python train.py --model="audio captioner" --dataset="short pieces for a synthesised band: melody, chords, bass and drums" --train_examples=26041 --gain_aug_db=10 --n_mels=64 --hop_length=320 --input="log_mel" --spec_augment=false --win_length=400 --tokenizer="word" --vocab_size=182 --encoder_arch="squeezenet" --encoder_norm="batchnorm" --encoder_activation="celu" --encoder_depths=[3, 6, 6] --encoder_kernel_size=3 --encoder_stem="single" --encoder_widths=[128, 224, 384] --fusion="cross_attention" --decoder_width=256 --decoder_layers=6 --decoder_norm="layernorm" --decoder_norm_position="pre" --decoder_activation="gelu" --decoder_mlp_ratio=4 --decoder_head_dim=32 --decoder_fused_qkv=false --decoder_bias="none" --decoder_qk_norm=false --decoder_parallel_block=false --decoder_inner_norm=false --decoder_drop_path=0.05 --decoder_kv_group_size=2 --decoder_positions="rope" --decoder_cross_attention_every=1 --decoder_tie_embeddings=false --init="orthogonal" --residual_init="zero_last" --optimizer="adamw" --lr=0.00077 --beta1=0.8 --beta2=0.98 --eps=1e-06 --l1_shrink=0.03 --ema_decay=0.999 --steps=22300 --batch_size=128 --epochs=109.6 --lr_schedule="cosine" --final_lr_fraction=0.05 --warmup_steps=4460 --weight_decay=0.4
Rows from block 3 of the text decoder, named by matrix and row number. Each number is 128 + 32 x the weight over its row's rms, rounded and kept within 0 to 255. All counts start at 0. After the name is the row's rms in percent of the matrix's.
# k: attention key (decoder.blocks.3.attn.k.weight, 128x256), inputs 0-63
k.0 184 [125 128 128  53 130 128 127 128 132 102 131 128 127 201 126 166 127 128 207 128 127 128 125 128 129 123 129 128 129  10 128 127 130 123 128 106 132 131 163 128 148 127 134 128 128 115 128 129 103 130 153 129 125  44 129 130 126 128 128 128 128 120 128 113]
k.1 092 [124 107 128 128 128 128 127 128 129 129 125 132 122 129 129 128 198 116 130 128  56 128 130 108 128  78 110 101 176 210 128 128  99 128 128 130 127 130 156   0 129 128 130 129 128 131 127 128 137 127 127 199 131 129 126 134 128 155 127 128 128 131 124 128]
k.2 104 [128 128 129 128 127 143 127 126 128 130 128 129 128 128 128 128 119 127 117 117 129 127 128 128 186 143 129 128 127 129 105 128 126  13 128 129 153 135 128 148 130  90 128 128 127 129 128 129  54 128 135  12 129  84 125 128 148  75 129 126 128 129 131 153]
k.3 134 [120 129 131 125 129 128 160 126 156 128 128 142 161 128 199 128 101 129 130 162 128 127 128 127 130 124 130 120 132 123 107 123 121 123 127  98 131 133 154 169 128 116 130 128 128 108  91 128 118 128 153 129 128 127 119 204 128  85 128 114 129  81 127 129]
k.4 085 [128 128 121 128 113 128 127 129 128 127 129 127 127 128  49 129 128 115 125 156 120 149 129 123 102 128 127 129 163 128 137 120 129 128 129 131 153 130  51 121 127 126 126 127 144 132 230 188 169 128 130 141 128 128 140 128 128 129 126 128 141 129 128 128]
k.5 057 [128 164 128 127 185 130 130 127 128 127 127 125 199 128 130 128 104 164 153 130 130  77 103 129 133 128 150 118 121 127 128 136 129 122 118 100 120  90 204 130 129 122 130 129 118  51 104 129 109 120 127  90 116 128 128 127 129 128 130 128 127 121 128  98]
k.6 090 [128 128 200 127 128 129 126 129 128 128 128 129 128 127 128 128  70 129 129 127 128 128 117 128 181 158 192 128 128   0 105 128 128  99 128 128 139 127 129 255 157  63 128 128 124 127 128 128 106 128 209 127 116 127 128 128 128  70 130 121 117 126 128 129]
k.7 081 [128 127 162 128 157 128 121 128 131 129 128 128 125 127 128 160 127 128 128 123 126 128 126 128 181 129 132 128 129  33 123 136 129 128 128 127 131 128 129 222 131 128 129 136 125 128 134  51 126 128 132 117 118 127 128 128 128 124 129 127 124 152 128 130]
k.8 059 [127 128 129 129 125 128 104 128 130 127 128 124 237 131 103 136 127 129 128 121 127 128  81 127 127 155 128 139 128 134 129 142 129 129 161 129 123 139 127  88 135 120  95 128 127 154 255 237 128 128 129   0 123 126 165 131 127 124 130 128 123 184 128 111]
k.9 006 [128 163 106 136  33 114 124 124 125 115 125 128 129 127 125 131 128 129  79 135 126 217 130 121 117 128 120 133 130 127 139 127 134 177 125 143 128 128   0   7 123 103 122 130 135 127 132 186 130 130 125 127 146 128 143 137 125 127 123 134 148 140 131 129]
k.10 076 [128 126 150 128 176 128 116 129 131 129 128 128 112 127 128 173 128 128 128 126 127 128 127 128 128 129 131 128 129  99 123 137 128 128 128 127 130 129 128 192 129 131 151 132 126 129 135  11 127 128 130 106 121 128 127 128 128 123 129 127 123 182 128 130]
k.13 059 [119 180 128 128 129 100 153 127 129 128 110 127 127 115 165 129 127 126 139 128 131 100 132 129 130 113 130 110 127   0 132 126 130 128 107  98 128 175 207 127 129 101 137 128 126 126   0  92 128 124 115 173 127 120  40 128 129 128 128 129 182 125 129 128]
k.15 061 [128 128 139 128 129 127 124 130 135 129 128 128  79 127 128 130 132 128 128 126 126 129 127 128 129 128 129 129 134 109 120 130 128 128 131 128 131 128 129 138 129 140 181 136 122 155 137   0 127 128 131 115 127 128 127 130 128 121 128 127 118 197 128 130]
k.16 162 [127 127 128 142 128 128 128 128 130 129 128 127 131 130 130 128 143  89   0 127 128 128 128 128 128 128  11 170 149 240 127 130  75 128 128 128 128 128 124 128 128 199 136 136 129 108 129 126 126 133 130 127 128 219 126 128 139 121 113 137  74 145 128 128]
k.17 255 [199 128 128 128 117 127 128 130 108 153 128  57 143 226 128 129 139 124  58 128 183 128  64 128 107 137  90 165 128 147 128 128 134  75 128 128 128 128  58 128 128 130 128 125  81 144 228 128  88 129 125  24 128 129 129 128 148 128 128 191 128 136 172 128]
k.18 162 [219 128 127 129 128 129 123 126  84 132 128  86 128 209  62 128 162 128  93 130 150 128 128 127 127 132 128 128 128 154 128 127 128 132 130 217 120 128 125 116 128 129 128 129 127 135 230 128 128 146  72  34 129 127 127 127 152 132  89 149 129 150 128 126]
k.19 076 [129 129 128 109 128 128 127 115 129 128 128 127 130 122 128 129 113 127 145 128 128 129 119 128 113 188 129 110 127 128 129 127 160 126 137 126 134 123 128 158 131  67   4 126 132 129 198 226 219  70 205 163 117 128 160 128 132 125 128 128 127 128 127 127]
k.20 098 [128 124 138 128 127 128  89 130 130 129 128 128 105 128 128 142 130 128 120 127 127 128 128 128 129 129 129 131 131 122 127 131 129 128 128 129 129 129 127 129 128 128 145 132 127 153 143  39 128 128 130  78 128 128 112 128 128 124 129 128 125 215 128 133]
k.21 097 [128 128  91 128 127 128 136 127 124 128 128 128 134 129 128 127 128 128 128 130 130 128 129 128  46 127 126 128 125 214 135 127 128 128 128 128 126 127 127  80 127 129 127 119 131 127 123 228 135 128 105 140 130 129 135 128 128 132 127 129 132  90 128 124]
k.22 059 [127 129 136 128 129 128  79 129 132 109 128 127 224 127 126 144 123 128   0 128 128 128   0 127 129 128 130 129 129 129 129 134 161 128 158 127 119 124 165 126 154  40 126 128  78 133 193 132 128 128 132 122 125 125 136 128 127 128 129 136 112 129 127 123]
k.23 112 [ 65 169 128 128 129  87 142 125 128 128 124 110 126 127 142 124 131 128 129 128 129 127 129 129 129  89 111 108 128 128 148 128 121 128 123  97 105 140 154 124 125 132 185 128 127 127  19  99 128 128 107 135 128 128 109 129 128 135 127 131 199 128 128 129]
k.24 007 [124 127 130 127 122 116 119 131 137 131 125 130 129 133 125 136 133 128  30 120 125 126 128 128 136 141 133 133 135 140 255 135 135 128 186 138 132 137 127 119 135 104 121 129 115 255 255 131 129 125 136 126 120 132 135 131 124 122 133 150 123 123 132 123]
k.25 087 [128 126 151 128 160 128 114 129 131 129 128 128 118 127 128 153 128 128 128 125 127 128 127 128 139 129 130 128 130  93 123 137 128 128 128 127 129 129 128 167 129 131 177 136 126 129 134   2 127 128 129 112 126 128 127 128 128 124 129 128 123 183 128 130]
k.26 084 [128 128  90 128 131 122 128 128 128 129 128 128  91 128 129 127 215 128 121 128 128 128 138 128 128  53  77 129 134 128 127 128 127 131 129 128 127 128 127 104 122 219 195 134 127 129 127   0 128 140 124 127 137 128  25 129 129 131 124 128 130 133 124 129]
k.27 141 [128 143  95 129 126 118 128 126 128 119 128 127 134 129 128 139 151 105 135 128 129 127  99 128 127 128 124 128 128 134 147 120 151 135 129 128 122 128 128 116 128  83 120 126 128 146 201 128 132 128 118 128 126 126 126 133 128 142 127 163 153 206 128 127]
k.28 071 [117 129  76 129 126 113 157 122 127 132 128 128 127 129 129 127 187 118 128 128 129 127 138 128 126 101  28 118 128 195 136 127 129 133 128 127 120 128 128 127 124 128 125 127 164 133 105 127 129 128 104 130 130 127  31 128 129 145 127 128 216 188 128 130]
k.31 110 [128 127 178 128 167 128  81 129 130 128 128 128 126 127 128 180 127 128 128 124 127 128 125 128 159 129 131 128 129  12 125 150 128 128 128 127 129 129 129 187 129 129 129 136 125 128 134  39 124 128 130  86 120 128 128 128 128 125 129 128 124 175 128 129]
k.32 122 [144 141 128 128 129 128 126 128 129  37 126 128 128 160 136 128 127  88 128 127 133 128 115 128 127 104 132 128 153 128 113 127 128 127 129  59 127 127  92 141 128 129 128 121 222 127 128 128 128 147 128 129 101 128 128 128 131 127 129 129 135 129 224 126]
k.33 212 [135 129 128 129 128 128  92 128 128 106 128 124 135 219 128 131 129 189 128 116 132 107 125 132 124 129 129 128 128 128 128 128 131 129 128 128 117 128  93  41 128 128 128 128 128 129 130 127  91 215  83 124 124 119 129 124 182 190 129 128 129 129 141 127]
k.34 094 [130 127 132   2 124 128 128 194 127 128 128 131 157 130 128 128 131   0 119 130 129 129 129 129 127  48 128 127 128  80 111 129 140 129 129 129 156 128 113  26 128 215 132 128 143 129 127 123 121 135 130 128 127 128 123 147 189 206 113 128 128 156 138 228]
k.35 085 [128 129 129 128 129 127 127 128 128 128 128 128 128 127 128 127 127 105  89 128 130 147 129 136 128 111 128 127 130 127 127 128 128 128 128 147 123 144 127 128 128 127 128 129 128 128 128 154 126 131 125 128 128 128 128 158 130 128 127 128 129 127 134 128]
k.36 097 [128 128 238  79 128 128 126  74 189 128 163 127 128 128 128 108 135 117 119 128 128 128 128 138 128 127 128 128 130 159 127 129 127 128 128 128 128 148   5 129 128  21 129 128  96 128 128 151 129 125 131 128 126 132 129 142 129 127 128 129 127 128 137 128]
k.37 124 [128 128 128 129 128 128 128 128 128 128 128  91 127 114 128 124 127 119 230 128 130 126 129 147 128 127 141 203 129 154 127 141 128 128 140 129  68 129 129 134 128 128 108 135 130 128 121 128 229 149 127 128 119 129 124 129 127 106 116 127 128 127 128  73]
k.39 087 [128 129 215  81 128 128 123 117 177 128 128 128 127 128 111 127 128 123 126 128 129 128 128 223 128 126 127 130 129 164 128 128 122 128 128 125 128 135   0 130 128   4 129 128  45 128 128 134 129 127 134 128 127 130 148 155 129 127 128 128 128 128 137 127]
k.41 093 [128 128 203 126 128 128  65  92 167 128 128 128 128 128 126 127 129 124  80 128 128 128 125 161 128 127 128 129 130 132 128 129 128 128 128 119 127 145   0 133 128   0 129 128  73 128 128 134 128 122 138 128 123 128 208 134 131 127 127 129 128 128 130 121]
k.42 100 [127 128 204 126 128 141 127  96 163 128 255 130 128 202  28 127 213 121 128 126 127 127 102 130 128 128 127  24 149 135 129 128 208 170 127 129 128 128 125 128  25  18 129 124 128 128 128 203 128 103 150 127 128 128 129 103 130 176 130 127 129 128 129 128]
k.43 121 [ 79 123 119 127 127 147 127  13 129 128 128 128 128 127 123  56 128 128 127 171 104  99 127 129 127 129 128 128 126 128 126 128 128 128 125 127 128 142  90 128 128 122 129 128 129 127 127 158 130 116 128 128 126 129 128 128 128 127 128 128 129 129 116 170]
k.44 082 [128 128 106 141 128 128 128 138  69 128 126 128 149 128 128 157 129 132 130 128 128 128 128  90 129 129 129 126 127 108 128 128 135 128 127 134 128 127 223 128 128 226 126 128 161 128 133 127 126 128 126 127 137 103 128 112 127 129 129 128 129 128 128 128]
k.45 107 [137 128 137 128 129 128 128 127 138 128  48 128 128 128 128 219 128 126  99 116 132 126 128 130 143 129 127  74 161 128 129 128 128 127 127  91 128 128 127 135 128 129 129 128 128 135 154 128 128 116 131 128 133 106 129 131 129 139 132 128 128 128 225 112]
k.47 079 [128 128 157  93 128 128 128  21 196 128 128 128 117 128 128 106 127 123 127 128 129 127 128 188 127 127 127 129 130 215 127 128 122 128 128 124 128 132   0 129 128  48 130 128 120 128 127 133 130 126 130 128 126 149 128 142 130 127 128 128 128 128 129 127]
k.48 132 [128 126 128 127 129 128 247 129 128 253 131 128 103   7 140 126 237 128 133 130  99 109 189 132 127 134 127 140 128 128 128 137 129 128 127 152 129 127 128 129 128 126 150 127 128 127  31 128 161  82 128 127 135 168 126 128 130   0 141 110 124 128  88 128]
k.49 172 [126 128 102 128  95 133  70 128 133 128 128 128 128 132 127  83 128 144  74 127 108 133 128 110  32 128 129 128 127  52 128 118 128 134 124  56 128 128  37  80 124 128 184  85 255 128 128 128  43 127 128 132 127 110 127 128 129 128 247 129 148 161 128 128]
k.50 086 [122 128 129 126 163 127 128 128 129 151 127 129 149  22 163 128 135 125 156 128 129 127 159 128 142 127 130 128  73 132 128 135 136 128 128 255 124 129 128 129 127 129 125 141 128 128 116 130 128 129 127 127 190 129 128 126 127  83 127 129 127  60 126 215]
k.51 182 [128 120 104 171 128 128 128 129 100 128 128 129 119  70 128 128 132 129 237 122 128 128 128 127 129 135 128 172 128 130 145 131 134 128 128 241 128 128 246 185 141 128 125 176 128 128 127 128 206 138 127 128 129 128 127  95 117  43 120 120 124 125   7 128]
k.52 079 [128 128 114 255 128 128 129 129 101 128 122 127 127  20 127 128 122 127 139 127 128 127 129 129 129 128 128 173 129 127 129 128 131 128 128 130  18 128 226 168 141 194 119 189 131 128 128 128 128 170  44 128 128 128 127 128 118 103  93 127 128 127  46 127]
k.53 086 [128 127  86 168 128 128 133 137  68 128 127 128 129 128 128 144 129 130 129 128 128 128 128  35 128 129 129 127 127  83 128 127 165 128 127 133 128 128 254 127 128 226 127 128 188 128 128 128 127 128 126 128 133 117 124  92 127 129 128 105 128 128 126 129]
k.55 072 [125 128 202 128 131 128 124  99 146 125 137 127 129 128  54 129 143  91 127  69 128  96  84 139 146 127 127 127 199 128 127 166 199 128 127 128 111 131 129 255 112   0  94 128 127 126 132 217 128 128 130 127 118 127 132 127 125 128 102 129 128  42 130  86]
k.57 008 [130 127 132 127 127 118 126 160  97 120 136 130 127 130 124 126 130 127 128 124 132 122 119 150 133 118 129 120 129 116 128 122 239 131 130 139 126 130  80 227 123  98 114 127 124 124 129 141 108 163 128 128 130 129 127 119 129 132 133 127 136   0 143 131]
k.58 086 [129 126 130 128 130 129 128 128 128 128  10 125 147 127 116 129  64 121  66 128 124 126 128 147 154 128 130 135 127 128 143 124  96 128 127  94 127 129 127 130 128 148 128 128 133 129 128 139 129 126 128 128 129 128 133 147 112 128 130 127 128 150 130 130]
k.59 113 [128 128 128 141 130 128 110 128 121 117 127  99 137 123 109 128  82 123  58 128 111 127 128 133 128 128 129 178 104  52 164 114 124 128 127 125 128 129 128 129 128 134 128 128 148 128 159 126 127 130 127 128 129 123 162 144  60 128 128 128 128 145 128 133]
k.62 129 [170 128 186 128 133 128 128 128 129 128 128 122 128 129 129 212 128 117  21 100 138 128 128 132 128 128  37 134 139 128 129 127 128 128 127 117 128 128 127 132 128 129 129 128 118 159 142 128 128 111 129 128 162 105 141 133 129 128 128 128 125 128 150 109]
k.63 068 [128 129 127 128 127 127 131 122 130 129 127 140 119 129 179 169 149 133 124 106 213 128 128 127 127 130  83 129 157 111  98 130 156 128 128 116 129 127 128 126 136 128 128 128 102 125 127  91 116 129 129 132 117 126 114 130 220 128  86 129 127 107 122  92]
k.64 147 [127 127 130 175 197 134 129 128 129 127 128 128 129 102 213 122 124 144 127 119 131 125 139 129 132 117 165 103 148 126 201 158 129 128 127 119  56 127 117 128 121 181 183 128 159 110  48  75  66 155   0 119 129 129 127 105 128 128 125 153 128 198 133 132]
k.65 140 [211  60 128 127 127 128 140 129 127 129  91 129 200  87 131 127 125 102 128 132 128  34  97 170 133 145 158 127 154 121 157 232 129 115 119  99 114 122 136 129 124 128 131 129 129  95 127 168 226  73 121 146 102 159 128 168 127 129 127 128 128 129 255 170]
k.66 154 [ 64 128 127 128 140 128 128 128 150 128 216 130 111 231 129 128 129 125 135 127 114 128 171 126 122  90 128 128 130 128 124 131 130 130 128 184 133 255 137 128 128 127 128 128 127 146 128 122  12 223 133 128 120 120 127 122 126 127  65 111 129  45 126 111]
k.67 145 [112 128 128 128 170 129 128 178 132 132 186 128  91 218 143 128 157 125 128 128 128 128 138 127 128 125 128 128 128 127 128 130 120 129 128 139 131 170 129 128 116 127 128 128  78 128 128  62 112 141 129 127 128 128 120 128 117 127  89 125 100  87 112 109]
k.68 107 [128 128 137 129 128 161 128 127 128 129 131 126 128  40 128 127 126 128 128 129   0 127 130 128 128 133 129 116 160 128 127 128 120 129 128 128 118 107 128 126 126 124 119 129 131 127 127 128 166 128 127 129 120 129 125 107 127 140 127  20 127  24 128 129]
k.73 095 [ 64 128 128 128 196 128 128 129 129 126 128 131 129 154 166 128 128 128 128 129 128 127 143 128 174 128 128 127 146 128 129 236 133 128 128 128  77 128 158 153 128 128 127 128 127 128 128  62  48 185 129 128 128 128 128 111 127 128 128 129 128 128 128 110]
k.74 029 [124 127 127 121 124  94 127 130 135 126 116 120 255 128 128 129 131 127 128 124 141 129 100 129 172 127 127 158 107 127 136 143 141 127 128 129 126 128 145 129 130 125 127 127 112 128 128 129 120 128 130 127 127 123 133 129 128 124 129 198 126 156 125 126]
k.76 059 [132 119 126 125  35 126 128 122 132 128 129 128 150 120 125 128 124 103 139 127 192 129  62 151 127 129 134 144 125 127 128  57 118  96 128 130 128 129 124 129 128 128 128 111 122 129 148 179 129 128 132 128 111 128 131 133 127 166 127 138 128 166 130 151]
k.80 152 [152 116 113  80 128 155 129 128 145 130  48 126 185  37 128 128 122  99 184 137 129 125 128 150 128 140 191 129 128 128 210 128 199  73 127  77 131 128 109 143 127 128 129 127 111 128 151 130 249  54  99 126 126 133 130 137 128 116 153 133 128 128 136 128]
k.81 212 [130 149 135 128 129 111 100 128 128 120 126 109 128 133 123 186 132 128 127 128 127 159 104 108 125 134 113 157 122 116 128 128 128 189 196 128 128 200 130 128 170  62 128 128 128 187 152 128 123 128 149 126 189  90 147 132 128 118 152 151  41 126  94 111]
k.82 093 [144 102 129 128 119 148 129 129 128 129 115 138 234 123 128 127 128 121 123 125  99  81 113 148  51 147 128 129 129 125 127 128 127 120 128 127 127 128 128 128 128 128 145 125 255 128 128 129 128 128 128 140 128 141 127 128 129 131 168  26 129 145 142 135]
k.83 110 [147 128 128 128 127 127 128 128 128 129 215 136 117 127  23 128 129 128 128 129 128 128 128 128   0 128 128 128 127 128 128   0 109 166 128 129 127 128 117 128 128 120 128 128 129 148 149 147 128 128 128 176 128 128 135 136 128 145 129 122 128 128 121 128]
k.84 121 [136 129 128 129 128  98 128 106 122 128 127 255 128 160 128 128 117 129 128 129 132 128 127 128  71 129 122  75 128 128 126  99 140 205 128 123 131 126 130 118 128 128 129 129 138 128 128 127  96  85 127 129 132 128 130 132 132 130 131 128 142 129 136 129]
k.89 097 [ 73 128 128 128 198 128 128 130 128 127 128 129 129 133 160 128 127 128 129 128 128 114 142 128 167 127 128 127 144 128 131 255 134 128 128 128  77 128 169 139 128 129 127 128 128 128 128  80  84 128 129 128 128 128 128 100 126 121 128 131 128 128 128 109]
k.91 093 [121 127 128 125 129 129 129 136 129 128 215 130 128 255 128 128 184 127 110 132 129 123 129 128 130 127 128 128 128 135 128 128 120 121 127 175 128 129 128 164 110 127 128 127 127 127 128 133 115 227 128 128 127 128 127 137  75 155 125  64 128 117  92 128]
k.92 129 [128 139 128 139 125 110 128 127 128 127   0 127 169 123 139 128 126 128 129 122 128 129 127 128 128 128 124 128 130 126 129 133 139 138 128  60 120 128 137 126 170 128 127 139 133 128 128 127 118  36 128 128 128 127 128 107 173  99 132 173 128 148 128 127]
k.93 138 [106 128 128 160 130 128 128 128 128 127  51 127 214 127 171 128 128 128 129 126 128 108 128 128 129 128 101 125 144 126 128 173 135 129 128 104  72 128 176 128 129 128 128 133 169 128 128  79   0 128 128 128 128 128 128  54 129 128 143 128 128 136 128 128]
k.96 105 [116 177 128 157 125 127 128 127 149 128 128 138 109 127 164 127 127 128 128 127 128 132 127 142 129 127 128 133 148 127 128 128 129 128 128 128 105 122 129 130 127 109 129 128 128 128 128  92 127 113 199 135 128 127  63 127 140 123 130  82 115  97 121 128]
k.97 204 [128 130 226 217 112 126  54 128  78 128 127 128 123 128 103 138 119 159 128  74 126 128 128  65  58 176 121 141 119 126 129 134 188 129 255 127 128 119 181 127 210 128 120 128 128 195 138 114 128 126 146 116 128 110 131  52 132 125 128 136  60 129 142 125]
k.98 214 [127 127 135 125  78 128 128 128 128 128 164 117  88 128  92  60 113 122 125 127  97 151 128 135 106 127 176 137 128 128 129 128 128 127 127 132  79 128 128 187 128  66 129  97 102 140 192 111 129 162 128 147 108  61 128  68  47 128 131 128 132 128 128 139]
k.99 105 [128 127 127 133 128 132 129 132 132 129  41 128 128 128 147 188 135 123 129 129 237 126 128 128 139 129 124   0 134 127  68 142 111 128 128 121 130 142 105  75 128 132 164  98 128 133 127 133  94 128 111 122 128 139 101 235 145 126 128 128 128 141 175 127]
k.100 135 [124 140 141 127 128 125  71 128 128 128 128 132 128 128 120 139   0 128 123  97 123 128 128 129 127 140 128 129 149  95 129 128 120 131 128 129 127 129 129  87 134  70 128 123 121 128 220 128 136 128 143 128 128  63 155 128 128 127 193 128 128 181 129 128]
k.101 143 [ 92 129 128 128 119 139 129 129 128 128 120 128 128 128 223 128 115 128 128 128 144  94 128 126 130 120 128 117 175 130 129 124 118  77 128 112 144 128 127 115 128 128 210 122 126 129 129 126  30 128  97 128 117 128 128 129 128 117 127 146 128 128 120 126]
k.102 101 [128 176 111 130 125 117 106 127 129 127 128 179 128 139 112 128   3 128  59 128 125 144 128 140 127 193 128 128 127 132 127 123 101 156 129 128 128 113 129 128 128  72 110 119 128 128 178 116 126 128 128 133 127 118 189 115 128 160 255 127 152 127 119 125]
k.103 113 [156 127 119 106 129 128 128 126 127 128 128 128 110 133 127 117 174 128 137 162 140 128 128 129 106 120 130 129  93 141 126 126 129 126 124 119 127 121 125 170 128 128 124 131 128 106 118 129 128 128 127 127 128 128 128 127 130 128 128 128 128  93 128 127]
k.105 095 [128  72 127 126 130 129 159 128 128 128 128  16 128 104 130 128 183 126 128 128 128  75 134 128 128 111 128 129 130  91 144 131 139 125 127 128 128 129 129 128 127 185 135 132 128 128 124 129 129 128 128 128 128 134 108 194 127  23   0  79 124 129 149 128]
k.106 123 [130 130  82 127 129 129 129 125 136 128 128 168 125 128 128  93  76 118 127 130 130 129 129 230 112 128 129 128  75 132 129 124  92 128 128 127 109  89 126 131 127  95 120 112 112 128 141  94 128 128 128 129 128 128 133 125 120 129 255 124 162 112 109 117]
k.107 102 [130 197 127 132 125 120  61 127 128 128 128 252 127 157 104 129  88 129 128 124 126 133 115 128 125 156 128 128 126 136  93 127 128 128 128 127 128 127 126 129 129 102 104 126 129 128 173 128 127 128 128 128 118 116 204   4 129 177 255 129 127 128 126 128]
k.109 015 [138 122  24 188 129 183 129 106 130  86 126 118 134 129 120 103 140 128 130 134 117  84 126 130  93 132 129 129 130 113 139 132 124 141 130 112 135 104 127  93 128 138 129 130 255 128 136  91 123 132 108 122 128 135 128 133 127 138 124 126 133 129 123 100]
k.111 121 [130 128 110 129 129 118 128 126 128 129 140 144 128 129  66 128 128 128 114 128 125 128 128 135  85 148 128 166  30  81 126 131 133 204 128 139 128 121 128 129 128 128  44 150 129 106 128 129 164 128 150 128 129 128 129 124 128 128 175 126 128 128 131 129]
k.112 185 [128 127  48 128 128 129 215 128 228 128 129 128 160 128 226  64 157  61  86 128 138 118 129 138 190 126 129 128 149 128 130 128 127 118  72 125 124 132 118 128  42 128 145 123 128 128 102 128 121 152  94 128 126 141 110 130 128 123 106 129 137 128 128 167]
k.113 188 [125 116 133 119 127 163 128 128 128 130 221 219 110 125 127  47 126 128 141 142 117 128 147 178 128 128 161 127 128 129 127  88 128 127 123 134 129 128 128 128  99 107 110 129 127 143 128 129 134 128 127 140 129 128 130 121 119 156 197 118 128 116 127 149]
k.114 122 [127 127 127 128 128 153 136 128 128 207 155 124 129 129 130 121 203 126  87 128  46 127 128 128 137 129 128 127 135 108 113 128 143 128 128 129 129 126 158 255  81 130 128 151 128 128  95 127 128 128 191 129 109 145  77 123 128 128   8  85 129 127 131 129]
k.115 110 [128 129 153 128 130 124  49 129  82  91 127 215 129 132 114 225   6 180 133 128 128 127  44 127 128 132 128 129 131 128 129 131 127 128 131 127 128 128 128 128 215  45 118 128 111 127 218 127 127 128 127 129 128   0 153 128 129 164 231 148 127 187 202 128]
k.116 105 [129 128 128 112 129 135 129 126 128 128 128 122 124 129 128 128 121  78 127 128 126  43 128 129 126 127 142 107 140 142 130  99 128  66 128 126 129 107  87 128 128 126  87 129  73 128 129 126 129 123 116 129  54 127 166 104 124 132 157 127 128 124 113 128]
k.117 106 [128 138 179 128  85 127 127 130 129 128 129 128 127 130 140 144 135 117 112  67 129 110 112 105 130 128 137 129 187 172 127 129 211   0 128 129 126 129  15 131 127 127 128 134  85 196 133 126 127 127 127 128  78 127 180  94 128 128 117 130 127 126 128 128]
k.118 074 [128  87  28 127 131 142 160 110 129 128 128 127 137  69 128 100 140 124 128 137 115 128 129 142 120 128 128 119  68  92 221 128 126 146 128 132 151 116 128 120 124 133 126 129 130 127 125 127 154 124 128 128 206 131 126 136 126 127 128 111 128 128  94 129]
k.119 093 [128  90 126 117 130 130 206 128 182 128 128  11 129 118 128 108 128  96 126 129  93 128 176 223 128 125 128 130 154 124 158 128  99 128 128 131 127 128 131 127 111 145 137 128 127 129 128 127 147 128 143 131 128 128 103 222 105 128 105  59 130 127 125 125]
k.120 005 [124 138 151 101 124 113 125 132 123 138 130 131 122 130 148 139 126 126 131 125 131 140 129 125 131 128 122 128 128 145 119 125 135  93 127 146 124 133 121 154 126 124 126 127 105 140 126 134 130 124 145 146 131 118 136 119 130 128 130 127 128 121 128 143]
k.121 070 [127 132 232 127 128 112 120 133 128 128 127 128 128 146 129 203 102 128 111 114 132 122 117 128 143 126 127 128 255 153  91 127 129  81 128 128 114 133 129 131 128 128 129 132  90 127 132 134 127 128 129 124  25 127 143 113 128 128 128 129 121 127 128 124]
k.122 022 [128 126 132 131 148 201 127 128 133 114 129  66 128 127 166 128 130 127  61 123 156  31 109 124 128  49 125 129 203 131 138 129 126  76 127 122 132 120  72 123 125 154 149 132 128 127 134  68 127 128 126  29 116 129 140 118 128 133 118 122 105 117  63   0]
k.123 095 [115 130 233 125 124 126 128 131 129 129 128 154 132 127 128 128 126 131 129 122 104 167 129 126 129 176 128 127 128 127 136 170 128 128 129 139 115 180 156 126 129 125 129 122 127 241 128 128 128 128 129 133 127 125 119 128 128 127 130 129 129 132 129 162]
k.124 088 [143 130  31 130 132 128 128 123 128 128 128 152 127 130 110 128  95 125  51 130 128 128 128 187  95 138 128 128 128  88 116 127 122 128 128 127 128 102 127 130 128 127 120 127 128 126 160 128 123 128 130 128 128 128 148 126 128 134 255 102 128 125 126 128]